config = dict(
    noise_aug=0.01,
    input='log_mel',
    win_length=512,
    tokenizer='word',
    text_encoder_causal=True,
    eps=1e-10,
)
Rows from block 5 of the audio encoder of a small contrastive audio-text model, named by matrix and row number. Rows with one number belong to one neuron. Each number is 128 + 32 x the weight over its row's rms, rounded and kept within 0 to 255. All counts start at 0. Numbers have three digits each.
Before each neuron's rows are labels from the 100 clips, of 14848, where the neuron reaches its highest value: "top examples" is what is common among them. Only what is clearly more common there than usual is listed. The data: synthetic speech, music and everyday sounds put through simulated rooms and audio effects.
# fc1: MLP up (encoder.blocks.5.mlp.fc1.weight, 256x128), inputs 64-127
# fc2: MLP down (encoder.blocks.5.mlp.fc2.weight, 128x256, transposed), outputs 64-127

top examples: distortion; drums; ring modulation
fc1.13:131128120132145163117132124151122254130193144149121158181102159084119123118135143142137097203116136150113130069130096212127118144136157129152111130171165105139112129152130035103115113131115115
fc2.13:148127106119103120068189163123133029175122062098115082096167130113110130139099084133103098136153088083127095117104118088142156167119130151121120057179147136121152165160122129134091125121161172

top examples: speech; distortion
fc1.139:144104188100129110095124153189114173151162153146133132146114115141053144157124155119097134176137152158054114159124096107089070189184184117111152114121136114155123098144112097134143121109120087
fc2.139:121119085122175102055099120185162134128121085136062118092110164146113162101172122079093077101125163147132132135155184108142110135094095164144129065090133103133113188182133140094116159097096129

top examples: bit reduction
fc1.236:101142182132113093117121210147139147176135165150123146138095107175124122118129088113090155122129141112110057158134140133118067119109116066128111186114166132105094126126161134116135132170091063
fc2.236:113141126120156149164124133108081089105122100100124114099075218104132184128108164146120118091116145160094159151131234142130100164089126161175131063152118129107114120122086142140114089108098129

top examples: bit reduction; source: speech
fc1.5:145124112168084091127098159194113175083076153146120115070112131138100153119114162180127129174163128107113079210181185165129157129129148080129179141158171086131134131096115107129101116158112107
fc2.5:056122133118116126109190116088143053165186095164137071153194118097133097112051092136108145094110124121128097162090100072107130109140171112123097135141116149081105169145123131173166116143134137

top examples: band
fc1.104:082142205069173154134091129131105096120118078161146163139155134182136135132112159098122141139141177166111094104192164206142143109130094157116096154093178117091139096068150092113076116224124115
fc2.104:090095162135076117074074163183114111131188118133119113114143124074150137149145189134134156115151108145150118166176097035117077113169122152081167100155099105145107174187146113130099151043166145

top examples: speech
fc1.141:149215196125090109104168139191147109082066186124152134109134107099088112114122118123133159159189128109127127140121126151138146088193095133126089186140097100091147085119133092150151116094113122
fc2.141:121156078172082146120111161120129117108179077067056120126157134093117187126120116115151125061092104139094180191163136110103166083149185096184105150134117145162116108140191118182129150187172088

top examples: long reverberation; drums; reverberation time: 1.2 to 2.4 s
fc1.76:099113082088115149157125165179107125162130149199096148141136180108185169112204164102145094139164124145126127090110123094109045202081133103100081131111094113076131129117090080153136170111111150
fc2.76:156049185073164100094125140147106130135093142184098173141047157122152150146140143104157117131144111153156083131120151094125176141159129187103166083103193112086205191107143156027105118110078145

top examples: telephone band
fc1.194:182118175179128095126075133109123180092177137136069114099181114081127111138120105124117079208118119147154152122180109151228100181154132074153092121081138136093190111141110113057123076111171101
fc2.194:141096110112139101166183121130126073141140076136153125164097133137138141115095062119153149136109115089126135209077139152119161175110174159142121119112093090163048102101127126192132134119128116

top examples: everyday sound
fc1.94:090183096133130087174149147134119126069122117088155187105147072196177113170190135158127098135107132159140171116106189167145077148080170102121137097157109102155144119089150143121139170147029078
fc2.94:136156109089121114091129141099079142112124092203146125152166094142112156086165061133118136164173167119092138147071078123166162151127083112061114130159138112112129150073172157094162088167145139

top examples: distortion; band
fc1.127:146204127108107136186086146188139193093145107132139135118110139119143179147156182167105089160116102072123156143157111149108120182134138151127111121114101102123133108068106102176102202123161141
fc2.127:128143112186147109176193137143122119133126108093197122172211087138120130141145127138112113185101147099134096101138161118110159163077085137107118061148107142108118103109140131133145139175141126

top examples: speech
fc1.28:130119192103120140165122135122146082166182193119090102132133070141108141157177210172125171130130159056104143181132161145095054110212173136121147134081125098164138103164099094132142127159067123
fc2.28:149104075121133115104153156089138088140101148066145147138052186163144097155117088150071102110122133162133120097180099136137131195138138162171062110175125123193111160087136122171116195060170117

top examples: drums; reverberation time: 1.2 to 2.4 s
fc1.234:117150075122156177173093187138078122092084100165136185161148099104218148125129095150145194077107165066107143100097109163128131159110195119095034115088133103132134148130129080155135144119097156
fc2.234:133143160083142151121152143186126191114119091174120149099094135148070144109152144101153142134170061117085074101138119098087098123088092114100180140186157135077163139128131104096078109110133175

top examples: speech; reversed
fc1.191:159102144144183159163189148133134148107089114184136077120148080101153131126137140121135197093098123115067116129148122186196117152098152123154193092108129129096171131129098142114159066135130145
fc2.191:097142160116123046131076134106103086122141097113136123085129145102135097090153105079076065176129132147137117087175186174170203156139124131084047138162201127138140138095153148113102130158075129

top examples: distortion
fc1.207:105166112139138166144196119183163115127059119127161142121138128136171118102173124118157115100134091117100133082115120070108139172149135118166147096099196086110151084143128145174115114111100055
fc2.207:193125082121111077085112176150098126163120129090121116119121155159128143156119111111133168107145119120090085096133162098115209203130153150110079115167182110142178156085138073148090167097160136

top examples: far; distortion
fc1.227:128225118124147144130098098163067183059127140095118104088139100103104217106166106110097134178148132128175149130141220165145127131143098064138117178163140127175127131122135141151145130123091093
fc2.227:139141116108114183156124112142115078144103118142091128144151113144083120147168127138125116137102132102130162198103087146153152127090152137103115126100144212142171135124163176110106148131185192

top examples: ring modulation
fc1.24:168099139183126054121064112125122214098161131094108098155145097093101158116156090110147142209139155182128126060125129134150105138147158139122108166143147132142138108100121085093150171157108151
fc2.24:113106152078141127084134151118134096174084125155119062133148104150150099076206108157128104135100091074103127204111100119126117078093159201122124136124162107115104153173153151147123032112110164

top examples: long reverberation; reverberation time: 1.2 to 2.4 s; distortion
fc1.200:113129170076127128132158109160139148095138181082118098162158079138138112190117149125160134154164085136182101194120123135139115120175131152127168211168109135121049127153186123121117155089142116
fc2.200:160135110128156111099143126188141137145137084125101152090096177100086101115087103095120169091137153109084160128145166139148183121109096134110129061025115111174138083160085098114141116099155118

top examples: band
fc1.148:096129133152113136170215095112101128153143135099135112137112097198175192133144147227131124118137176083166087153117097127126114115173178121102099120086107114122115106135092089066182139185089123
fc2.148:194147125143103145082080088134174106114134142090131142094112126148156129167105116137150181163141207069170162132185123134122164132143070087150153134159143119092161085099167089089102116142131109

top examples: drums
fc1.205:202163072149159123097154113105127134130132093141129116143182153119129164120120132138146109171147129076170156146126131131173154153059084085154083147080162113132101054099134106096112098165097116
fc2.205:080187098154130138132126094130149053117155137133108076166151133072127126138145111159081126096075157087093151176131187152136140103146147134167110137147089108170108124183087128216127116108161102

top examples: band
fc1.101:132181179160165160135168125128054121100166113083118128116096117217144103097173159127131143144141091055133131203113143147166151158113091112132101090088094114112070151102108104165109165139102139
fc2.101:107194130148146142193155117120113075086154081095144066131151114081151091131130127133112113099093096185094126123118171155061135185133136143082112130125153158096183164092152173052152111125187118

top examples: drums; far
fc1.151:161108110144159131174093157134052111125207103112106236100104132131187144175122130108135169143196165141139114179104164138150126134100124130116073098095119147113110123069152111107086215123098101
fc2.151:123095086112071085112108122164189129174179138128113068100152128074060121109104154109135143162113093083148134134106122095148124175137089125115174137111175162141151124127178151159120149088156121

top examples: telephone band; drums
fc1.219:153123147197104120180142100168144215152131156200125168144101169164124122129095115095093134133152115188176163135162113157161090121124117122172064156091123114107078132100138169051138095134137102
fc2.219:080120110085151137086133163144109076193154118153106111082125198141110155137110099114109121085176079099123186109089194091180122148123112160134114099088109091139071186131132077144140115126067169

top examples: telephone band
fc1.86:150172131094123167187090091166121122108078105163113188148151168127114145110131070159136175138122147170205112095110107116113149157097135133168082134124131123116134118085166097111189112157081145
fc2.86:069118110141079163117153176129171160060131059121160121129112092104131162114135190079158161146054074144081130060095167150159128147101112123109165137123121094129081165096109128132144136102135139

top examples: drums; distortion; ring modulation
fc1.162:128211120086160122204166119106078137081112157118176135113174096114127180118100186132110162111145182121081174182133162150125152104118106112134039180137086106157167129140111140138166138193105142
fc2.162:193124136193147105091069205154098179146134180170110139114054129156126150116119106111143105132175104095142066164084129150101132169104150132118146135164168134083123145105112088132158132124133164

top examples: speech; echo
fc1.221:158145118043105090077137159206159146146110147150075128174136146137127156115128161152122165110158107166155106181190113033107081132097149114094141153080085125133122106154057170135096126147143099
fc2.221:108095151088172085152132112083094095122154097110161145080113102128152139151197128148137071157110107145160111155126100171122157097121149168125109134105183097138098120117211174064088120148109137

top examples: speech
fc1.53:113140147107156178112143195135152164106086116171136098170191111151094126094116078133123089139147118162137074176122112145122103165198134128116154206138121124114107083130054153096098065168082110
fc2.53:118088162192109083148085114183155158129168119114103114136127126089086072148077166108089086168115165130177110128110109131148079115162110137086114108100171118121170199102063138124074172079152125

top examples: drums; ring modulation
fc1.52:104102098159166112146122162114140165120161083141074111123164114129188115177147115098182140167135147128112137107100156173159135156130134108061076148077131141104098148123148124106104124147052104
fc2.52:148132174108138132067194188157138136182156158136164153156106112112107111175109116110125124124121090081204083111179097114127123142146138167132185125143113130175123140104176117057093169116091128

top examples: drums; reversed; number of effects: 3 or more
fc1.29:145103167162145133115165203107085172133115096128123094136077121164121178142122130126169126180146054177097133141137175102174132194131099085077174129112140129119161114108125147157107159097144100
fc2.29:072146131064149100066097066121153209096098156179100174119141118102072134114127153136138161116067075132137122106151141177091084153148170145122169170162156121140116113115126160077105084116103117

top examples: speech; dry
fc1.98:139143140141101106188149149181081133107100169141134130106151081149110102157118080145087161131182141082119066134090119136173094142159135118142128091153161096086142132135166108150191167126076104
fc2.98:120166127107097094116122182106144125183131096073126143163089139106157114119150136120220204128065111105110142178169125136049137090115208151156145166146098132081119071161177097146169135189095081

top examples: source: speech; ring modulation
fc1.107:208181100198104116126117203159098171074177185136120144101166115093129204129103136121124193116116142169113068117090144128107126151075109142114157123142173097129145118109124117127162196177093136
fc2.107:158094113160105188165135134132175128135133130067087105124179092117098053173100130127141116134048163133086125156165146136155155144129082138189127133093124136133117111117196116223143111098152099

top examples: bit reduction
fc1.206:113138133137092118107061146183137139153164149149095186090133103162077126150160136128122201142087114078109115156129107135151172142174150099136176124091247139133140155115125115096200139159102162
fc2.206:113126127161149126141104099095119101160133112160087060097098135121155091107146079166077120109118109176156131133142082126103062185113185097114153104185164115166167123126086168137190179144150125

top examples: long reverberation; distance: near; reverberation time: 1.2 to 2.4 s
fc1.179:151136092146101068129139152159111146135129158182125089177195116134104116191129107127127189129155155112131102182129111184142133138164170132069137188137121108185148153138106121149091164168104122
fc2.179:095134139099090141129122144147129141171172088137123167139128158070156097147104129124106074196140081068150111157107084107083105071100112148129091128169124171100078126136176178094080095155143114

top examples: long reverberation; reverberation time: 1.2 to 2.4 s; echo
fc1.102:114110177034218161097091121146142080129090147173130152178206139101110134151107116136139157145120132197154028112246140124140074120142091130125106157088104134091105113134127155156097129174131134
fc2.102:077117140127106115097134108149091151171189107178114173166119164126115113131199177146142142177159161114132140141086079079146163151096157149124147104086171126133063170148149171094119129066138178

top examples: bit reduction; number of effects: 3 or more
fc1.73:110123120135105107148077103173118180121108117156097127104111151133111145137137141160124167114115100110086134178106148133125167201111191067139156163124165104089134151114156151091141135133089155
fc2.73:086163162125185126116217090104139124101137145142127104122116183064106111103096122133097170075106119111160134105154128124075129117113097142130155097116079127158131133103128137172176070120133138

top examples: everyday sound
fc1.133:171108108068102131103121187126109102146075164172158096154115139163156158090160103158184126112196136154155157112164165135111142083086172125132117064091150042073126085116115143171170120124115094
fc2.133:077070174091170163119102136092183159108151096144092102141139108156112090089146177090096145149122134142154139128086138078111133078096122136086095206166153156097184150157166171102072094167121170

top examples: ring modulation; source: speech
fc1.89:142122118167101127081140155094150145077113120084123173145223090136148186117140164117123143155107132103088144101128123121128096200130087138124097111115134136144093165127118142136184120149140158
fc2.89:145110088088149120147171128110115149128179095125117132199124125065138146148139160118125178119087153155194122098104166136092149118144162162113136179121134107152093130124168123135136150085090176

top examples: drums
fc1.223:178136123142125138120125134104144118143103176106100144094164115130138208132114187125205140152115123101083153149131181162147151124112064155079073185102120120132151062130090142099169118107090111
fc2.223:123131101149136162119118132118156080181106157116082104127162170194132094167082113138098105068109153103152167148094111158126130139047118109152138114161139164150165124174134112166140139097177117